config.toml
model = "image classifier"
dataset = "cartoon faces"
train_examples = 101725
image_size = 32
crop_scale_min = 1
horizontal_flip = false
translate = 0.12
color_jitter = 0.2
targets = ["expression", "face colour"]
num_classes = [8, 7]
arch = "gmlp"
norm = "layernorm_no_bias"
mlp_ratio = 6
patch_size = [4, 4]
conv_stem = true
layers = 12
width = 256
label_smoothing = 0.2
loss = "cross_entropy"
residual_init = "scaled_by_depth"
optimizer = "soap"
beta2 = 0.999
lr = 0.0031
beta1 = 0.95
shampoo_beta = 0.999
eps = 1e-08
precondition_frequency = 25
max_precond_dim = 1536
one_sided = false
adamw_lr_other_params = 0.0014
grad_clip = 5.0
steps = 9600
batch_size = 512
epochs = 48.3
lr_schedule = "linear"
final_lr_fraction = 0
warmup_steps = 960
weight_decay = 0.1
adamw_weight_decay_other_params = 0
Rows from block 4 of a small image classifier, named by matrix and row number. Rows with one number belong to one neuron. Each number is 500 + 40 x the weight over its row's rms, rounded and kept within 0 to 999. All counts start at 0. Numbers have three digits each.
After each neuron's rows are labels from the 100 images, of 14848, where the neuron reaches its largest size: "patch colour" is the nearest of a few named colours to the mean colour under the peak; "peak on" is the class under the peak. Only what is clearly more common there than usual is listed. The data: cartoon faces.
# u: gMLP up (value half) (model.blocks.4.mixer.u.weight, 768x256), inputs 0-85
# v: gMLP up (gate half) (model.blocks.4.mixer.v.weight, 768x256), inputs 0-85
# out: gMLP down (model.blocks.4.mixer.out.weight, 256x768, transposed), outputs 0-85

u.655:449502469533488489441476497458490527427427456479526490491472428536593524420524509471499524605527471447462469472498529495449533443513501519461423494550514548526445514454536514458570471529528515539440518462538551502490509477511483449522407564470479447511484495
v.655:490465443501537465491521522650545421524441424473596446513540533554559455485474488452489503502551527500484482515499445503523498430542544575538538514452455491527494497518518511442475534452510482494485486501527529494585515430458549473470476469545504511503575460
out.655:516437526543492550537506464519589515513523579465474487494496437479579462559470522457407490442501473533548486475553525495454499459577457489444498518538497510551469550482569486444542561468516520429473472564462518498505531517483498542503502512501432551459538498
patch colour: yellow
peak on: hat; hair

u.84:459421507471476547476549496494431439514458418507559470447540518513516525534511484460417461498519465457499486555525562463527414474507517509541448464509483490507446544516497538524548464442470476561496456504523559506471478508514436497486443417545524512517513487
v.84:558522467583493490452512496437525514553497489449523503387509548459576503461513508526503488487542487456500545483460455442476449504538486466454487564507419452536505481496487483415442518472561455525484505496472464456420519495485519544554550484518548494478569548
out.84:428466494512540499387500451548435534465416471533562504581517452457496551476432484531483470477513447564524520477532519497410464468489496519511557535486525532413511612583467512525425487488513549492566485503535599528502520559493607488458534534555553500529548519
patch colour: brown; black
peak on: glasses

u.410:540472571571535524416483490546479414446472494513470529514489471369532490511534539514471486483486505561502493518537521477501487457510549518475488470513497481599465535454530472599477530481433472474538466497487467470533513566427481529536410517476523443473537421
v.410:539542482494453543580512578549507429541499503562589537482510556508505502524559481512528441476468459515556601554501490422417462544497457473390444496556517526507537508490507564510444554543492451458428517505508500466525485435438520488493560517485493437489494464
out.410:508518465453470505615465473582493558483507469487550504534546488561535495472477509431436563510539518433532487510519443480462531408508460492516542515559507519484515531488532479517534486449490518509536472430518567494462506437433524529556441448459447434470504571
patch colour: green
peak on: hair

u.64:541402518507493499527594516583504443499527572558464474533578494484453449497534508554519525439425479434548490545527499453523515451465501529452446503532533498545502562561488481549504519551491457431462535548548505534584464499495552510481495551453539547484479479
v.64:513504476546436489535574496435518477549569517511532555427509494478532603466535508494460539420479530506468419434479502466513553587528513418460516493459472470467517498512484514525511507518506452515528446540486496581538502550400487533532580511538398453541450526
out.64:461506565466468475452503555466468514600518479488554496520485517457516548507488528458571543506476554504462452518462488466524540532561496556470518440442533475517456479513527515479498451482457462480519460446479486535512560507444507432497582499496480491479550528
patch colour: brown
peak on: backdrop

u.576:468535482545509452453493464536557499509523512470555489446533515571495510478536471469519506530512537445440505446382555452562460450517525494471542428571415489524544493438475465484503528527480454530603490475498471507504470434524502502503448498532456418474542557
v.576:544489507468538470587404563462441577457519551574502574477549511470475518404532477431503470470498484510495396492507456456566512495521584537541511545480475472475513520519579523471555430470510446469501527494589526438495475456493448524541458511559507456470444454
out.576:519453487503583520427576516431497556512442496482483534469461470515554493548445478520505504459497511486557483555521443470532516542539485516517481534412553438559419513595528432530531571493467459538464528489517436534487459502480428514430528495531504454472457465
patch colour: black
peak on: hair

u.279:528514576554490481511528585485474524473504492527506471522446530540554492393472509455490558528527432464483451509477495445488538499539521525509487542483513534547449510511513487545462430507473462523469521459563491434575495581483498432470416474569541452459551521
v.279:536534506507528474482462513503541463526573508521495504516492482498439502506476544529445464461497430513437440503481529518537556502542574494524447410473513500413523517470540495502485546529543515553457466474504492528585458518493539537534504492453569502551458467
out.279:485467548497488455496414434545494475385502496521571488555518533536507532494495456490469469479561534414588544508497505432517483511433422459534505482495481514435447484483483426489523464468482482461482531418526492483545585478510484540477511543598520477545504505
patch colour: yellow
peak on: hair; clothes

u.262:469451573536501583494490390538514568485531493498577485515549476542493539440503505494408555496481449534450419485498549514485438441508493460455480485485538537512525480534567519484484449527432493471518480404529573503545617512523617452479427528571539421492440495
v.262:504522514566503480514510499437580450579505483493541514533502580517500480421439456471503549420511454524488489543588501488540506412446583540522510519548498452460539509459494494433535478480463520497486529528556535546537505583535576506465436546487581464469484449
out.262:549522475511467527530566624509475402536472488457477561480480544503526477516479466480502505542494438463463500491584460492485544489510457514449485550425483479563439465528409449492463496550495508514485530493482531540426534470574604500488502469487496485486538581
patch colour: pink
peak on: backdrop

u.121:466527500500462556523443431420481560571484509497497441535477513441464484499521460458534490477541569498514477523447469463519461540521511484448493462531515509381528478530509490456495510504517488455437494514551476474469499482490465538490508476491521503537500504
v.121:585543485434521468480506572504480460455563481521486440509442495452440569512548501527450490436461526477510463481501392508490539465466469531537535465448534474492480477516442494533439446463524535522525545457486520510551475514530489584486483467445569600533525518
out.121:518578497444495412492547431571470467503489486436461521430487535496550462443482535557511489487456510452464556495526587449575519475489532460554475475543490445514503487486544510461465598483384532463513473432516497543520486476474496488513477491588538440452520596
patch colour: cyan
peak on: skin

u.204:491576559488493484523470481519555490525519478471458500540540509453532456564452542472493432496483534507487474494510469453485434466499537477505536500530473477568587488503485545473464503542446507474498457406461492551495476453485480482460500483459440450527553499
v.204:537550475551535473415524424419481478553561422480526486532479534542470507490518506479593417562570462469500494505519569435497480459495467514488520484515461470499532411527481550396526510548483501473567518501515467531505433448492487480497449472532520433514422461
out.204:538469531470518537457422536571515521471514489525520550552460454523444538494542444466484480478461508519524506515453477608466518518474570571529524490504512540477512581474550430494471462483548533406549534568453434537411510484494517501504524539555512492489485504
patch colour: grey
peak on: skin

u.365:510523478509586512428471454506555533496516472567513570545439450473490498526526492524543468549493511551533476449536452541494465531461411558468475523508569443492491480565415461534447507536483469464535479447573469547488451478474451510462454433532510475510531503
v.365:550471597513533535491574534518490477481541472521466472535499485463533547435490564485559422533479457505480513470421514457515546506463540504481483480535517460560446531506463485455511534480516452490500502589585517503606490498524515490485556464473469478550531451
out.365:488517465456485501542460546511591486500520548483476536463441530490511561508521521471533494527477523545515488470532552464560482477468535513514479419571397541498426483473483555493513517482469493443467484472463469485554437510551502475503508489465527549503492560
patch colour: pink
peak on: skin

u.99:429493502521438490528502493503481551535504491501529446501535538500413562424535524493505479470489507549497443592479508499495474535550515523466418442424512501487515492512455462550552520477470487484416514474509464525451476518415455444549529481486560518536438461
v.99:561532502561531456534545543510480487396519495460504490503470532503512498483439457538459558515529494479494519538526499460586536436425465474478465546506535379448532467529531529514524419463534463532505547470460444540489486511507497564544553489520451449460507505
out.99:511495582495507513434593522449536492522469494484473484447499560580541490455439468504496455524439539432493538564486495478525555432500476416560481529462482499509521466490533509469481566476560479486506463479527486486446419564532454454482541434472378473516557533
patch colour: cyan
peak on: skin

u.485:503545534480559476489471445538518406501493484434470483587433520464478500545548548493523524491525521567484483482484522471493536539523494554496540519548457529553530462484485486423579529418460555541515455563499567462512403554452493478507455480508542431497536448
v.485:528461487462468416540473518483522387486546496552533527481540541512465495414479475462535461471454487489516481485474551492483548549496593534529499472487470501423551532472502467489494523517464476519442503538456536444531562528486558460479463547485457604471485524
out.485:471515495503401499574548498481462507565501527525478555539463463432494537470478540547571520541531491544497499564514496514480505424456463455504475562452520501552501545498491519532531469455503472567511510474509546529421515507531537618474471526520496528531434493
patch colour: orange
peak on: skin

u.381:475429487472479545491514521517486466457517546514521489536494522520524500505537519562480549510457485445584474548466531499515538420544537535514423481493505537479514503565517468418537480472522480486480504513494480503563509458512559457522513499535505561538487460
v.381:508479500505494553446391541515512465583482462491500536479496530505469551447503509484422474520455523482509572506511479474464562488471466486520544506553495553495461489540446422436491534513420567520477543493480457493539493509569569502526447475503528520522454437
out.381:567540490560542546491467507409517446581501511496478547527449514515498497477434533449467482541470486501455523479574445520486531465448502472493479531471513497545555522404445439575469476534500537489488530576553474527464529441501550549525392521484574510515486546
patch colour: brown
peak on: backdrop

u.47:551456476572442521576536509493483590512496485489504505503473542536523499466484476425513508452445521517504536454465557493536509554497445507512543500474465500498534512532490501379517504498416452492516405469518503530493438478512414563541492540499494459521423425
v.47:537512514512530495533431511563496506456502512505471505544485561454504619407592502543489464508543474484490531530467468546504532519478472494510479498514528537537512447582461556493498404572470546436484573461444454418485498539440529470489483544540462530496490495
out.47:511483499477499500486503495465472543497518439486467434466493454502466497570516497486520547595479490494524546519470472523445515480532571540468544494537516477391572463490547487557489479505496529530501498502506537497517534442514586461462521533512460500486504591
patch colour: green
peak on: clothes; hair

u.568:494496534518502460482518489568447611545491502480429541525525535553486547491507534467447469491504563523536474450449543546487497443562505490471489565475520486519500518508532464437482502518506487469481487528486505385472478477507476515445537525489447428504461520
v.568:482468553472457507492478501483446410502464495544417530507411538456502494473423489483457478471475514519487551527516608463458511506437488508489464538470488519510513476492539447520483450461489470575547502477541473585422414517540518459540499539458523451538497517
out.568:497558464473416549499462534465533514415484484507497438515467449503452485444521499533531522545387550537412450501541532480496474595550453528513500486527486514514533482526479513557551489482462456499505509385570464520524489538468473454488463500448610550484484458
patch colour: grey
peak on: skin; mouth

u.564:518593543519466503499505569475498504453485487448512502447473538458447507449476491499450507491522582498515459560445494500468478451472454461447452551570587518443558447507535490552525497584540469509466518474519462492442517496486504446493480480530496437467537472
v.564:534497508469443524553447523507479449400481479522500537540494501503433485520495536504486532514462502483521526485490523501495395528465571524490524491519566540469559559505414477539442470551584529521509510560524511539471541569424450475524532495455463475538452430
out.564:379459536528450456553488463469527503489488397464510539494522497547496517493564452486505512455514493434470498435537530527555514475423430488470478463481513482517510583505490510495486563468474536519515417483486498531520540452413469477531499539501439506544434517
patch colour: pink
peak on: skin

u.497:521518512488488516523496543522440457525474504545452513481534501512479606524490493520585530454553434482475582525539446488453518456463494536545409539477555490530541461499409532453527546480493527413430490531502479468517485523486496507494411462482569453469623413
v.497:529438536559490449485518502557499477506494534497544539504488593620337510502476460463480482518491542533482502482489529408522503471439436533415475474499498454511556424566547513536503480533513571480481487493487565532491507514543441492522548504566465424460459506
out.497:492490514513570509526503474578477606483510506457486509471444497460507485443544488550500475540450544487558536515484568476540480564534443544538534486535436468518426419547553512482512523519519546517482567481551477574444431493516473446525530465529483438542468466
patch colour: yellow
peak on: hat; clothes

u.136:477508455486503420480557533471460478427508552492498442477541485531464538443445521509436528531486494458427476472483481465515516491485565496569536506448473510518491467451450508520482452466514516448545471573454473468494523460566580629512469486521410472502513499
v.136:551565475515520469471470557527446507465458476531452592544496486494559454521511545472479494503508539497455509522558491533480495465403501540488452474471522434492506554480550440476539475547455475489555562469534517552576487507498505484450494482510411480456472509
out.136:555543516522500512569506435510539494489426528489429564475484470373540564568498489531541483550520505482517512485479512550504472509543471472508519542462517549516468512521454486523476434536534524564504436498504579514525494464479519457493503552501540481527497533
patch colour: cyan
peak on: skin

u.242:479474516498416545520470459588480578464525495447514481458444488466435474453487468437463436520475535529491479537495618452524488513437511531475469503501455525483469492504509437489481535441436413531520428536486577476477492472544456516495495472539482448468468489
v.242:528524584522476480515517523481516446478517577542496538515557561489493443580523483486478496445525485562489511474513472490498536530559506434384559479559438505582564477538517497491479486554492457562509517505512435460556454471530503440456566523477512430475483410
out.242:497518483450544517465521482496485516542558472567478508530455543534517532497456493507550504457498506473549472511520457418531525457475460531485549487521542428504497426490524595451452496484544518464520510434538465531497472478464510532531428458484520478512457503
patch colour: green
peak on: skin

u.291:481453474535550527459548475458440568494470493483451426505507546479458490532515542599464426509534525543454461537539532491540530453557498463463468454521441529466464572480471457486600526501553525476506466495496466419488513569589470568476435498487451464615523482
v.291:465481470519526441525510494520469469514478500510425398537428483511562473438506514529444540472497536430488429514478529578448504467439497487491593566551518556467496535409496510479430512451562530481516465499486444551459497542544517474483446512489535460507494514
out.291:569499444519427527499491510539509563529474483525539535504459421500552479497533462529505476521460472512439474514482481423514498458459541511564557389513469490519480483515476510473516530522401533447492476489544584557454510508464482503487468494545535576573469438
patch colour: pink
peak on: skin

u.296:549501549572493474519602518490556523544529531499444555471527450595455503499464534521424478519514452490496524515488484583480469497475504457456563472502546534556493482410513482516428384548537552461540453500520555540543396458511476498531484456436507519544496455
v.296:595534525614511520485514485480470474555519504512543581488492495449527453498473504550552459534550494504517506521578472461528448458491441463541536503519450520461471580564498535537520512557478553540440395504536490460511543545476572444490540533483499479489499450
out.296:465516485473496510481488475522493490475461452506557495488448440443486520496523422476522543526468573525539464411465499512414573480490544576469482555530530486404534462551459594523495551462512465501500484460488480404471551480549512568449537466450472471477458486
patch colour: orange
peak on: skin

u.424:487481575505498473445547559463490420557543382496462509594511523522447505448463538494492465466452517520453412505511501453508470482479433459423492500495498555474495450456510526459514477425512469501483552457518505456470470502490504506531473539527487444503490564
v.424:536547566493518421463532530504487510475434508511532496495500462523447434516494478558529509531470383514498485516458516514529505471482488438497491481565520405458446488472499567432544518510484478557530494506523593565430524491480517531579546437560464453461473509
out.424:446461494575463487513511535485528549528529504494565517497451444496481440472431396514581531523543511512521509492504518495444499515462541512533509554503448522487591515505504416519532487513453468571487564525511583448494451468508445409499560545506513529510475509
patch colour: grey
peak on: skin; mouth

u.195:496556530500569458453485496572532498524467497461564535584459424527517518529524461533464462606486536531509570508556527508488424481489554576482481552514551488450443473501507492499529421511471433464534467431483534479465444521497509496483508505505474512610521514
v.195:529527505500532517437461559485532509458429486527496500447511457574417488501509558532494554493444530513514516497499471569502459468517467485480492478519466577546517422522477430464473529542509523492590487514543591521490579397498465495465513452520469446564456503
out.195:561526454504482574523536539556566544471518521561442499501454483447558437521484521497568458498474502527508476431546465545563491486516477463533571475501448504506519479571526574518458545540546517501469542538523515431504527493415475519505533459494451500422455444
patch colour: orange
peak on: skin

u.475:515549536567537480455524528504459565540407523548440502427529485515459600551558486473506500517400498496572480497497463495562504459536531444529487389520553477519479521531570494545479471525544499498536499505497533521410499517579531550549506449448552553469492471
v.475:505501460514572548467491496451458466561529514580494600467479566541490473509463555515488591474422449548476437534515501552481548504482479464549572485472510417523512445544512406541480408543394515494471468560570499490541571480459470513479502460527520507534433522
out.475:497497536498471447543534477552568452441595484446540524573454540398501425516434513493491527490491460549535548515522538556420436524458555440442421538503448549545474497541472569475453508487480464536416533520522467423555471442482476479493521568541425513495547494
patch colour: pink
peak on: skin

u.471:456431593563446557551493481524438427539478473486470469521399516576452478498487506488403418477580473501492465543534465494527451425489470540536504546437557470505516391491497510508460483584565479477492510529525518538530534462507487480471488518533446510489533461
v.471:462593450490529574449490446508516564500488508551480481494480524531421503483470488532436470530519498518492446553425458450497485474518495569544489483502445432501527499525530467538481480532525433480474464528471495454515521598500510530559459471538472510494452497
out.471:466439552502478545424483510469482559443545492494545524505478552522524502448570450519528456446446519470538583589496446499516411529550530483524453569447443548490427623510515490489467498465509553456470549537461483553471552521495492471493528416523524506510459550
patch colour: pink
peak on: backdrop

u.698:509530488529617478466438479507470526508463462434551455562534498528511481529515524495458443549562504488575447513571506501490440460466502497523457457537480535485473564543480531480500519388420503514494413451519538451479504415463534514426464483535470501487513476
v.698:482564510505505469497438460511499491530509477506487474636452485450542510456480477505510498396595435500508421533491498493516506492486539528514529489512433487499466515490528494556501469511487472461511503496512551482554521519446522517495481492475449482456510443
out.698:548499493482413509514486431544537446513473469532479497484527465498514562466481427502511529448539479512480484551544419497525474527525548505514538531540463387463504508496569464536533509498542524477508548480514489511571492439455457517521523431452514471500468515
patch colour: pink
peak on: backdrop

u.422:514541499518518498524450466492486500601532506506501607537565461506448557499575529500460463471441467451424514500533537546501513523557528526516520508445495528562412510513488511576454399500488518530493463500507559516498525463535537472513470530503539513518505478
v.422:528591465524486485431561558553470432503495484530467514504488519448462540463413504480533479531455463466542487531610472541527460489555442444510519536539477534565469458479400500553454527515498482492562437443497504510539501459442468439508556464452469419576477550
out.422:495445490463558492424525465457510612528461488533493464511431464543475544473497611498507559518493534524536571490496530459515566525523498534501522503460442537490441492458464490420505515466488534452529441504504480521495524529556464571507493527497538524506463512
patch colour: cyan; orange
peak on: skin

u.256:481442462500479510510489460445518459585455486523532527483579513509495490520538464497483470469432502541522436495477533511570485520484510472524425580497499524451541555559429506481478477503500534475408471399553524484534520525518505534512418389541411473526484513
v.256:516471408476478539526517551496453502518510488479474578543513478461500460523560474497568455501466541478541563435469484560510545469543497580555485489491469586524501499427501531470546498494473606465503530522489529540561539519545498476436513523538554440524507453
out.256:469510507525466494476510540492507480546494507505478425551426482500508560561460482595521512533492529446516532550475501484480555500542452499543519511494480529498460489424430523484523506550477443526563542538503475537494524547559562549464449560446592437427517495
patch colour: orange
peak on: skin

u.131:504447504485575484510494524626491480468489517476605566547516464522513503513437506534529560532516501460599511533491496454467528492512582547507452452528518464534476496464487478498468529467507427477498476494454512552523549469569524481472484543495446529497504548
v.131:528465470474487499515446471466525524523433413449451523543510535503469550611494486505498452491503489491535564438544465492531532521542479457469582429487400528554493557454502506505521444560460486547446557540545454499477521570567506523549516568493443504478460429
out.131:586501470504450542527550593500445506536555521501441558457504515540490511496541487544516580583451497455476589497451456474494457504525466539462540448508473514495464523484522452474501379494507454548491514530518461528556465473463527492489543513486592508542519464
patch colour: brown
peak on: backdrop

u.294:449472482483468483525507467457565538540435590539472615473506434482522482514540506477530467509568517587480498518525546506498571441490498493490523435500530463536440513451513501488546455522490491521469533517482573514488459483528501527429533450493421476475527496
v.294:457529459560494466549515549587459517543465500474514539543405458462427481434529528456515418504511501505516521510506517568523522535497478484479553500559502484540567549478473452560476479450478548488508531508552542561457526516538442499510447545552511461507543494
out.294:532487498551442516485533489465514609519490455564459458594485483459490539449460414470612487562491531483558484447503551512492466475489539468509516483469531454557452452481498511542470466625434576501461471532530554495424501511505487438592521543513547516540517526
patch colour: orange
peak on: skin

u.512:423433537487448546467520426461511535543495542565485475480511532424452501490411483572510462520546535522523514468514561479439549446528484506480545485541478458436534566539451456496556446553436515514488509484490511425514533525542495565608519454461509515476578510
v.512:515485506513462537446513492528481446576515418557562481506522538465573524482592488588488486501505522471485472529505437487456437434536441534543506587488465466441496515485442503459526467543500514492528511567512540515459490522555520543539495509495520416589443541
out.512:535561469509557471514440540469481578446466563480520553501511553504494463517542494438524428472446468492497483480439550480492537474437460528509456495524521548548439471514558544500463521490525469498476496469448522468506461576505418470506550515614524491525475538
patch colour: purple
peak on: skin